python train.py --train_examples=195000 --layers=14 --batch_size=128 --epochs=10.3
Rows from block 4, named by matrix and row number. Each number is 128 + 32 x the weight over its row's rms, rounded and kept within 0 to 255. All counts start at 0. Numbers have three digits each. After the name is the row's rms in percent of the matrix's.
# f: depthwise 7x7 conv (model.blocks.4.mixer.f.weight, 192x1x7x7, trained with AdamW), a 7x7 kernel
f.0 092:123163110111126121124180161154140147131118152158142158120115135136073133070076088107103140115054019135126152152146096145129118144150171114166168170
f.1 115:158136109139142123125121132128147115130150096141112076122106126121111164255151128109142116135094121139117109113126089090134144139117140123155152099
f.2 103:115129127138112130136104112179127160136086118172107255061144097135131115087147123113123114149085095104135153155113171168135113150155146141112131146
f.3 107:113164157131162138127132099117164090143137123135066139180130105146142156255068087148116104183130143157124108141122163119133111144084160133149144135
f.4 131:117125130150109126124116117094121134129148133162138127152133116144092199007188092147137109144028209124133136138144124126118128145118145122123144132
f.5 097:123128135123113087116145152134098114146118123113138255178112118121139127072085121143120130066153192117122134131157078142142116129139119139120130124
f.6 088:128143122138089136131151136131109083152099112132119121133094153153182094156102177098151136044055136141123125126111214129107116090083124046129121143
f.7 091:133101141137104130143098131087126125124128166145085049022118120085115184129155097142143108116078181133129139098150137078141087108137156074158113130
f.8 114:098084124132133142123115124129149101140135144113189000180137114128120094230064117108125114132109158127129138119104151141103154135129118105136123106
f.9 090:130138128172127102125099137106022111116167132144175076131144106114143091110117110117128091101186087130131114139126200132110134115161131057185114091
f.10 106:128097108087143085140121154090184084144110153152085088129190110128129139234110144132129137068082056151129103138137156127130128123124126078120102136
f.11 089:114138088070130128106136128125146078115174126114179037148113143161138153023124131127116125119182103163126122105142116179086130150112162093112153111
f.12 097:093107172140148116169120151119154110114149116138121167065150143122132196039166124078140114124023123126162117138112183102133103124120157143118145127
f.13 105:136136150120106154126135113109136117129111107104156000155139145145138082135107119142120134110201072122130131150099160142103110136142115111128141123
f.14 092:142138162145151134139139137144133128144122129122149176108126089113115118158169068145120115066172067171103121129147226213128128131097118146186098140
f.15 094:141182124150119124123102127082136108125113131108118152210121126145105186075091151116129135100224120124118100138211139102116170110126152190147117126
f.16 095:152092145098122141133135157137079122105126096120144135142117164104145108092130115150136143125255169111088165165051121116113110108103148145093157094
f.17 097:138140078108098089137127119180105113149107161123201255056127145133131179141112118159118100134110143150122137111111091145129123131127129121134123171
f.18 093:109151102196080157127142113165153120090124128114107068155146181111149106202111116150134138090188181120090095143105085150147143120139139126048142127
f.19 106:148119124106146145104115111119116132119132118162097135051136113108137131182225085117144104127183063140110131135173206181157134137146126100092147156
f.20 097:122167123130132126136138117135160117157148141135079057117177124122133097144182140114117112176250087127123117152102105157109120103078167080092138110
f.21 093:170160138095150153133094139129108122107145136117127135042138143106100159114115151154126131118021173113084142161129219137128135131100126073158141152
f.22 094:112132124145124116103104151057149146125107120126149130030106099118133134195124183120142094120170237160092103116145134153124084105130129126125125148
f.23 085:091165107158125173134109122122200087123163154103157143156139137152154117005150129138122108193110132143113142109131119118105100128152150169062107128
f.24 104:113123119139129101120103146145148147160085144105072150057091154127080187139197081128097169118105079131125114120110227118130151122134165105109150118
f.25 105:102144139126136122114160109115149126132144092141255105149122124111178069168047150119123132159110133130123109147095059155129130137145144154126131102
f.26 089:155150130166143137155118117113142170164169135136048118195113097168152141106112161133061145164011077107131143126096122127137135125132129134122142122
f.27 110:141138151147133120118122125105092139127138139117187117133125119144104099255117129130134148111133124141102119106094133156101136131125106136085133139
f.28 104:108160148188139123133125104107062108140134129149097154108124132176127060168029109133114110113114144119155139123152130232142108121103133168098132117
f.29 087:131141095103130119176138154119185214140098135089083118155099160127132124118112139148126106133030206142186145131175100151129123120105154121135109158
f.30 094:107141113155102098150137122109066066124117089150099129092120124103082149024138138136154124124088104131096074133102140078100110178097095168096150100
f.31 096:091075106125101126158127109113162078156089127149174203131106122122124138127168097135132155153046182126142171130177083105169169167145093131151160121
f.32 075:137121160095120134083134110110106076123090119152114100090109140115122166029133084111068121054074158155129114155127064112139123122140134080132093106
f.33 088:102141080090162116113154152151111129116128127139179109118136122107065089051168146121158147158101108117123134124117251075137107088115113131153120133
f.34 091:094115135105110106141109115146128154161129102085057248169108104144148049117121100121129120205120116116113114130155152101125151114150120093156132132
f.35 118:142119122133142119141136137144208103131153132120103000123140141122107181128135124124126130138177139123118134143080027118126115135127150177133124131
f.36 080:131121135065156147114109128115080143123132092174108098130131113147152095112122161153140150152016078111149086107126152123144102147148177214105138101
f.37 077:128077110159093145073132152098159174124155111140141048137105146151161179079081117159118178154109124111142081176093172167081107104120108138143148097
f.38 090:099110109107144136134143130128165117163112133110118046125103106112141154172089137130126142141255198110124132112155128075148114137137103108149165172
f.39 077:099196138109081143115115133066099160108113118103064155138099150142144142074154176137119123160167143142156144155166213155151127121114107082069140109
f.40 100:144128118166161117131149205129133139185157139146174145144169163120124146192190177136082116100087137114171090102138157084137121113115090098095145067
f.41 079:171144115144143127098164124171116108148088123082141132202180109099154099102109141127164087131088065089149119108200136087104134115108143132059109174
f.42 098:097146138160129125105160136125161106106148149140114082147138134133119155008189186149122155090199077130141128113154075112141115166122096109139125108
f.43 092:160150114149108148119128068131125136108127116130195113191110107116135163045161122136118152147073137135149145130153181145107115167174108167124224129
f.44 086:122126101070161129109116094103140162119165137199132193100154142097131155103152198112143117060117166073126122165112117115127121130097172062131170137
f.45 106:071107087057063095105087112102118128135092138104083069134109116107102140119142104091155099152230149104114111129120136091135144157142100171142135123
f.46 109:111130141143149150134140121123110136134108168156100000116129146115115169195109123144133113153071073159100128120106095162116092142114126128108123113
f.47 112:119135151134141118127130122131100111129114121144095115038125121133103112255076077156120132151129117112134129125129155168104087119147137130131140145
f.48 098:124127137100128103128142135098119114135148130103090156146151140160105206000178121127139132182115095132140133146154151131149131095125130091138123110
f.49 089:130138174108143121101164129105102133119142172117109000167074122121128090092110098144118095128160095120146137119119214150130118124147150133132146159
f.50 078:157108122094159149130132150069184045166139130133054118170129111104171125105156142150164157143132124098144115125157176155127080167137079080081108132
f.51 104:143166132177094156100137132106057150093152101137122106163127132130100104249136152125134140182097084142128174103123079086151093145105118120128113137
f.52 097:134154136093157120140127137080153098132119157099166052199088143111151168093122142116123150168022082167119124124136185152105128136131154145142140145
f.53 090:101134118172128100148163114115135146122133097126114078162082138109130175010147124140114157203164121123125112118074097141105127157117095160177105164
f.54 088:077116118129156169097112121137139140158111122098134086111109135089101157108089088107153074161150117114118140074169053162076177156151113051084114124
f.55 085:175094132089184164151120141159074077167117151131092155114144116138141114041191113134115132098043143104116144126107096161113159143141169119125114157
f.56 117:106123136102122135132144125106140147149128107166097255136135125109167103193072164100123141095088113114121140130101103118128120119086149129137129129
f.57 120:123119119133104123112152125114132130140139140129142080100153137129119137000156094111125123151165111122156131133136171111152116125134150155129139134
f.58 080:118158118114158103158141114159052154104121121140157144106181109163090115015175117091106093119181178104144117143155099108113122131166104101134139142
f.59 089:156118095128069170136137124110076080049139148107096072077119156126085135094123130092068119151090085095074131114101152168147153136145107157104124110
f.60 079:107114155147165137103128173167172138106124145132087092203148129113120069118103033130109127074147104131110125127110152152172126126111066165186143145
f.61 068:117136104104113087148120088112215133135161104168091054108085111131095213183102132123123116095099092146104120137176094141143113131120136093096092137
f.62 085:106137115113088116135159136123096142132110107123120180091162113109124151227081113112099131103027131112104092117120078122128132167122109203103129155
f.63 099:144126118121110134146113148111078170111076108175137107152122178138090146217108140093126115169041166107157123107078109169132107155154158087107100134
f.64 088:159138120074132162130102136100136097121122137110141214104107140157124141232115096077151128090148084174119119098078144173090110139142131075117134129
f.65 098:150105152120127150151121140135114168129137149109168089139134139133139175015152144151111127066253101117127115127100162102129127125139111108133125151
f.66 095:144136131142131184157151114197124140121120111096121244164121144156088072138052108132119149183097127143122145163113160155129134117105153102089140125
f.67 116:126146135122121124117134109087091105136128105130164178170137142127144132000110156119129140129210106115135123109089116194144149123121153099070110144
f.68 102:135147142122128134100152117109107132117150146162146110161132134117120111137077155148101110149255143152085137142142169117137143109137138084136075155
f.69 127:142134134097144126132119116143119135134143130117122038154139126131130145255119119151118135144055131145122126135127168132154109124142126128127124133
f.70 115:124122113124140112101132123106145130130144120165038195079147137153135138084125112121133149156000136112123099116174084119133137152117114111135121111
f.71 123:143131139149148137131116133121150117119115118144145049137124138134134107217119121146134132136137042129149130127123006212133114149135133156136138127
f.72 122:124129140116150141122129121153110133108139150106193000144143149131149136070106121145134122086159109096128145146146113139151122118130122128150121129
f.73 086:127135127146108119126130129127110136128098126107159216143108103146137143017174178163135141117149124165141120120107157157143090129120146208060097146
f.74 106:158165109075111106136103113079141117165092126125164088086096122116090040036101121098124154094107066122135133133082119114152134101155103125113098124
f.75 084:137109159127162133144127118127119111081123110101060109084152126069121145174176149119076162122083121126143146169183186213082145109128173146133148112
f.76 097:126168107076110137091120091146190146142128136157085124147141123111143121005045089132107117143186163115121148108139143122130120154108110116139100100
f.77 104:140142166119161111127118141141165128112147140105084189089147133157115199099130146119142111177034231119140140101126100166129131137171137127154103126
f.78 100:133123110098150141138128149099160134123150127148088175018143105147089094254138145131109115112152144115127139096143073102116144129119095111130125127
f.79 095:113135105158133128115105153144109135087154116144163179108132110156140072104106151135149127164253073164154140108155131158140114089165167102184109142
f.80 098:123132133089132122165121158076123100114130113114100004108104132104139135102144109140130127079215138129128156132130211140163157106143116163125140107
f.81 108:104101080113143149121127097096125118111127121126121158104069134171176169253052131132120127100191163149111136125127130155116138124127167139112133160
f.82 103:117133145142154152131135113159067142141142146129118166078110110117114155107079149123154118132021132130140109118131253181118119138127112097110112125
f.83 135:143152113148130129129146099154150140121128117148168183193112124147133163251225174160121132171131153137147132135099177114133117134130117140127148117
f.84 076:131081138153145128155093112148153116116159179150140124151177144118147102077026166080169167155089089086125145118135100124172110069144119097111161138
f.85 112:107126097118150127146147102194085153126126129172177211153127128133112201200184170149109160172144152124153144119154143183129118157109132124145148161
f.86 076:112156178067118132118122133105164155123116115129147085165130123096168140149150104093172143082158176128109132113108129030140129118089140185213114136
f.87 098:114122104113084173136103118130101139095092113148095206079111122160116056174120131148123142189056175154148155168081138103104135137122166119164119114
f.88 089:120134103113110116150118108138134130126133146140143231113178114102104117194132113088135090172154051103164141178133144167098156127092108132194091127
f.89 088:165145188124119152136150125135140112092146145123132218133104128102114083136181149106151107136056146145171102150087030157143101146128106099099145121
f.90 085:138126125204100096123117101122127158160153133195119200187127122123118158236170134139114139093104130142154139157095116140104127141131080093115130094
f.91 100:112137101105138129139154135124154125101088123114179000121156142139150168077148122157128156087084165106104157103112139125116115115108125118088129117
f.92 102:110126146127144147100132130076105075156116117122138238159120132158150133026183089149111132124134100152148130111158149164096093136121109161095141155
f.93 127:121127124127123125123121102121146113120102141125131150124120118142142099000133150136123158159150167142134139118127119132151115140142143143144123125
f.94 075:164123182165165104119100140149072123166141150101149052079099148120133160099079180094124135075135115122122180148135186113114142148109140158108190099
f.95 092:129131146142152117113115145138117092159120104154048082095119138105133092101131171116121155122255165133155133147070139148142109143138132078116105109
f.96 095:124137161090111131155150105102167099140141100099102153200127107134154090255106135114146138109089096112136111099162096117135119124165145124140121127
f.97 103:147135136125157125124141138137128112129121135128145160191085145127111123185174148114113111104210015179086116126133205137119160151119116120160112115
f.98 082:133119116113143107122144107140186163157126146129154023101125133154156129173107125158118114101214151174147177178129082072086123127113118096138145135
f.99 115:111110105129104147107129134137151154111126124126123142128104144121153105254222115116129128140099090163119143126166025106146129114155128117157134121
f.100 083:111131134141147143130112122109166130180168142173078074098108169112118135223042102112116165148171110148149097179098121098149096133140090144104120122
f.101 106:127117146115147134143117141100096139132157149108124085163090107085169109025098130149125150145223100124087112148171148164146195133122137159146146095
f.102 102:106150120131134106091121141157151155106158152119092027185124141108130163077059134142121141137177072189142177086139163173117139105139126135109140136
f.103 086:149122095168157115159135138139133102152137139149094073155124105097162089174108132107084131181064140119122112109112150233182096186126117098124128159
f.104 092:158150147121147124102124137144124102130118142144181204098156143139112092135073124133111161126002162168114118135080134138110148129093073139104090106
f.105 098:128127118134143134142137126101093109106140128097166253137121128142130209047112136131107128136038152137098125139130153124164136114113132095101128115
f.106 091:135130145107134126138089140120064134135096132112119242122088144136152149070164200164129121122143139095107130128065160090094133101156121180156123146
f.107 121:123133098132117133136120151140079155144109140133126147083140130138110155153165095135132160178004079122133119115105208207133102132121158104126107146
f.108 121:110118122158126154119104140177184161122150138143103111104131126135109121000091139140129153101024176113108138118137167156139133126113125126093123130
f.109 104:122131094164119137123107116091050124123138102133095107113079136134123185167121071159089103072041141119087121091117084062128120132135108143124085130
f.110 082:108181140083132125127094164113155126171182145098118077159121083115105193114147083145133097140196103156102144204085118139103112101083163127151137147
f.111 132:106121142125116116130141162133087118123139123130041087112111111119094069022057102103123092118048112124134154142139101131107131114121092116109143159
f.112 091:150142129178136161121119112126080134181154115133111186075127093134137207115160108154161117087202076117144157082136112149201132097144128151142115105
f.113 111:115111109168141131143107116145080126144142128133078141163132094125147043255116123132121123139191112137113109111147098082139108149124140179104133148
f.114 109:132125131115110143133121133143113137121147113128146067147137133132126070243107130152145123194009165153101127150154145132121127117141140115101126168
f.115 093:144155130160151139143090112149106127115099105131147216153142138121163123065143077097099135096077082127097119098146010129141114143156122138131105139
f.116 097:122131129091148124097141132197177166149157088165126225136106144125099057078158140099106112100060150110145171130152086141121116111146138157137118138
f.117 100:151166130157142139149131116150102148127133137176139160180127118131163096000117136120115093126104154098120076157182125145106107108101101138134119118
f.118 093:120076126137109113098130136101129089139135113136165185082153099152154125235134129117100160143140134100131155142092209147161110134142136043128111155
f.119 107:113146106138137145125122138133153122161112141072121221080109142131104125198062135121154122174174163120128113141091044100097121113123184124162137140
f.120 113:154113136131144128124119126099160112106109130152120121125142152133142128000105092137150105218030130111112136121122092148124135100124125126131162095
f.121 109:130116145130121123127125110155164155117136111121165158094135118161153140040225123121120125104236069134114130142105132085148153103133160099150151116
f.122 080:124132181103129145124075090105134120104165123157125091066201149169176126160089086097163092143074097158101125088130127110115140092147055154132109119
f.123 081:150108137085141106109148100135044120095146166139071147105132148130104134216118101125149139078240133110147130128146124144148145113107159121136134086
f.124 111:142150096114129112133129104164179149124140099116168061183118141122114082155146122105134116118255074110125097124143192119132155132122114106121146124
f.125 087:120125114128147091135139123181082172135156122127098079084129106094122033117146086111106138158192144125135156116086040117127100141109122175098114100
f.126 086:157164134133105137112101096135185105183105166092126116186086152103125172176162136101101172174093104129095130118156133131126119144072084052159171127
f.127 099:131142143127119115132092115133119118127094151100124086091181136120139168044171133105152133054191075150116105127140194095091102138117143101198142119
f.128 106:135131105170124111112106147099131117138106126136152154112136127117117152211134118140101095129019130111126142149108215112125172175117204115094114156
f.129 126:142105126118141120121113126128100135127133132110135221161106124112136176062124113130135144093173000164149136106131071142129101142111113128133119124
f.130 117:129115152122133107132134147155117143108130131110134231230148138140148140228084119125114134105206098101133135144115099118152110142119114121144124156
f.131 109:140106131100107128136147138126112131117112131145158137153130120117130069000107130122115130168200153125133096116153133107140116159127130091140131118
f.132 087:130140098164109112143161148132150085126165109094152146140143142137138180176122088107135085128120175071128105117185239111097120146090169129172103150
f.133 091:100140129107132159137137141142136111112130122129120203140105134129089193007116122097136157109161161129145117156103043139134149090139173132169138141
f.134 109:117136130152128092133125163086155128160125136114191061139121096115119203126102131144126176079173126139101128107149015150113123130124144126087128182
f.135 075:102135094132144095160145125133070163140160148159123143194151114143151115250130106132115162177091109187123182141146129172142134105143140159109129118
f.136 089:185161083128137132096123131149158125128140121129088164134144129100172130139114133143120150072190088139137108126092255120147113126119098110136078146
f.137 098:128107122108122119117154109164187082104119078101139211147134124143135187240111151149132113129106203103116174137132138137138153129124134139168112127
f.138 106:123131106090103110111129124112153095119167116137142255175146104124178129185178119120148133121043153122121141118101109171104104122128125101128104151
f.139 086:123110118118126099118122129107097128113116130121217190115129116107161031060082138113156107098079119108115131101139194088138123144101100084136100127
f.140 090:128083129187176113162122126115153120111102100163152000177107125105125124169137095112119129156089100161128133103086184143105134133146134165097129133
f.141 123:130113145131154135138118122143080162096133144118166098133123139145100168006138130155114175084128193145121121118128236099127134153136121117121142131
f.142 104:126128157096145116120116118143178090092151111135075212169150107114159039212123156106124126105097089092117139141112099110156142127160153078137136126
f.143 097:148116146118114130140094126136144150135106142148094004073144134155110226175104165125187101149156148141110155114112109123125159134129128132116123169
f.144 098:122156144166144155121126140115131135151140121141113128033142149133154085172210154119117111185157052063138125143140095200123128125117152166122136126
f.145 125:113125130129162114131128116110016151116120145120084045116105134109146151080138108114110105123075090126142108129102180039147086137125115144106135106
f.146 103:130073164130096072107115130111155111154113130110151199119119132159169157068202197133133109124148116138129100140160205153144111115103161149115111078
f.147 107:134132158132121153146119108146097102112123149129101184060137141098132132237073116142124127134191112138141137100115208182119126122140126068097123106
f.148 111:100121151133140126143140141128134135148114116118096180102138130151146193023133155125141112136080129131097113108085247147119157122171121144095104115
f.149 114:109120160137079145113129142077132161116150151123162195159128132121107132030082109128104109122045068148105132111121176062151156137117120131147145125
f.150 081:093158097145148129095152160105114153150133129103114127152120113127082112166112119128093143208011079153128127172112081106118131148112160169074120128
f.151 082:128121120142142108141101168122153094096083106111084156157149099158102211179160084123142113129086104128148155163159062150129174070071119150106156097
f.152 109:127140133149167134123115154145090127146116152141108138142093132121156208224140159153135141132040154141149105103135231129154103140141146117160123132
f.153 085:095136153128126135111173138077107150099138106102071090085109122118065112143051103130109124111077102093118131092128053090117132135131142051098139090
f.154 119:136122139134140113119148127110102125107121107114141230105128134129131147037159111126121145144238178122120124147137033128125135119129123158126128138
f.155 093:122109113165094151165136137101097163115123139154096207152134150104161182119069138134154124067025116114142117111128155124106120100130123078103182108
f.156 077:142095144108081160128110139105148113117133147093082157137134123098121206145127114146117118217070095109114134112094171185141104118130097216093127129
f.157 084:080137082092136069105147101148106082109106129120141243110123108131114087132127098147105112094079152129082142130071134087132143132121095082093157126
f.158 086:100143142173136141107145141102178115118136125122227059113166118131166105210142133136109149085083109143097088135150154143103149153111175152145153171
f.159 087:076156075120138103125117136137119192144142138102246183132082118116113149122179132110137119150129128092142126132064101155106113093166144161160142100
f.160 093:123137135141124111140153151117175094140154115083117136139149117121144242071180125135115152112224115121129120155088118189116094135130112121092163154
f.161 080:129132088100133151129141129101064171106120152109089000120101130147183125112112167097144132151200105162141131152124152098105134136111125114137169138
f.162 111:137146082121113134113112137153107104149149129126120088197166119121133058228120121120134148150100184123129135104126207091100164136130093065133152115
f.163 094:125106106092097102100118120150113136123140109137087110116158101151115245218174117123141132088054148158153126139132085150099111100136149157120150125
f.164 121:121135115168134105126134134109135112141095115071055211148137131125152134060132144155155130178141086131122137142115016168152135115129147102163135110
f.165 085:155139111118142093094122099101152111154099120150131074069092159147116118230167153123141090075135185100126128134175165077153132110102147126150151082
f.166 075:128133099151135145161139148185146113187140175177078097068179132075152128175100152118116180153114175119068101110088131112149141087142160140159105108
f.167 129:128142123151131123118138114121161111141139140126178240108120144110123200091111106128144151162000157158112121132110123091137123129134141112131129116
f.168 082:182128171129126120166110174125163196137126165165110128131149131102148145065116143140098131173021089128132149084134135141106097119074148110099112094
f.169 116:141123130122126130142124134089080135128117114130179255148105137108147134069143122129106117122143123132122119131106116118114150117106113117122133149
f.170 120:148106122142125111099126145122115113138131123117107118165132098117145201004204117146147120145012137124137137129139134096149137150123122130134134115
f.171 101:144112118131168113124134084099115166100104109152079181069110112123164128212058130137110130157037160160121111130185121149123129135140163107150126147
f.172 083:143121143149136122130130114146106136150121089126086050140157133107162122255124107118158170130141151146125150107163138120091104126095140054138148129
f.173 096:142130095104103097119121148156127134123128133125097099189157138131121045174160106161098117126025120095100173128152104127149066127131183139076145132
f.174 116:133132136137101146136130141118084098091136121103105080056142132141096158255166143121105145143065130130127136125141089116108141114113091119128134127
f.175 109:145107139155112115135144105160062126132155145107102255112126132127135064209166145121144141082068164129132129133111105130113124117137154135123122116
f.176 091:151100164078118114117128120060142104125118122182071154024109089116170066123082122119113140135139108115091163143089135163141156117127123100171147155
f.177 071:169123150123152141134105131101146122103144121122069050056122123091125108193138080088124151164180217106146124099110163138154163136120116144120102098
f.178 114:120132070147098128125106126148105071148129148096060095092129124131134189072214095117148137120180135119116119114109119072104145125123118061074122147
f.179 098:128119098154123133129106130095163155091144134121108196091166107110156154185062153161118121136086154146121100177131134178074145118145090169069149062
f.180 135:130108108128103146133141129191148150132132116168106020094112142146134069000104146143130116116171134133118131115113171130137150125127128130147121113
f.181 111:128114129130143146129122109127163173127129134153046003075114146107082111188178160090143131139073124117126129138122146098092129102148122115121139106
f.182 091:114099110084113084111131128160128147088136112151058142072135102095188099125076174143111166123137036137150141109118161152137146159162172108134173162
f.183 118:130128125137120140108088117130145101158129125160174025185126122114148076187068143140110121159025175119135120129132139137081131144151118127115139138
f.184 115:136130138158114126136110151149168108134122141127099119136134118145119118000209122127117148146103172123144116127148164144107112107129125109119096151
f.185 085:128147130110101152128091134161172146122117150139061132142128098096136129255131134144142088114067166126133098149156130107134130143132129091068126110
f.186 095:131120119096139170092116143126176134113165164129175150145128144151098181214219164143132156170198152121144100135151133166136129111138175164136116118
f.187 100:139112140106106103178137154102079135139111117153150255112144155126140104156182134131128110102160131163092138118156166151122123129156116117101149101
f.188 132:133131125123149122125104136118116133108147152134090255116124102125105113190100107137125116097138138132132123135129096100144155157120138123122131118
f.189 137:124136172160131155107133131137208179133137143141116188159149140130122142200161102130144163120211152107123125104130198140161140132109159200160130122
f.190 096:131104092081138112145112133112102087112144110152110181142140129105101148239121131109115159177255155119120127098110122108123131102130126130126134138
f.191 121:123110129112111119119128143134125144131131142110134216135127119134132133146043159113134143099216251114116121129112161087146127105118123075125118114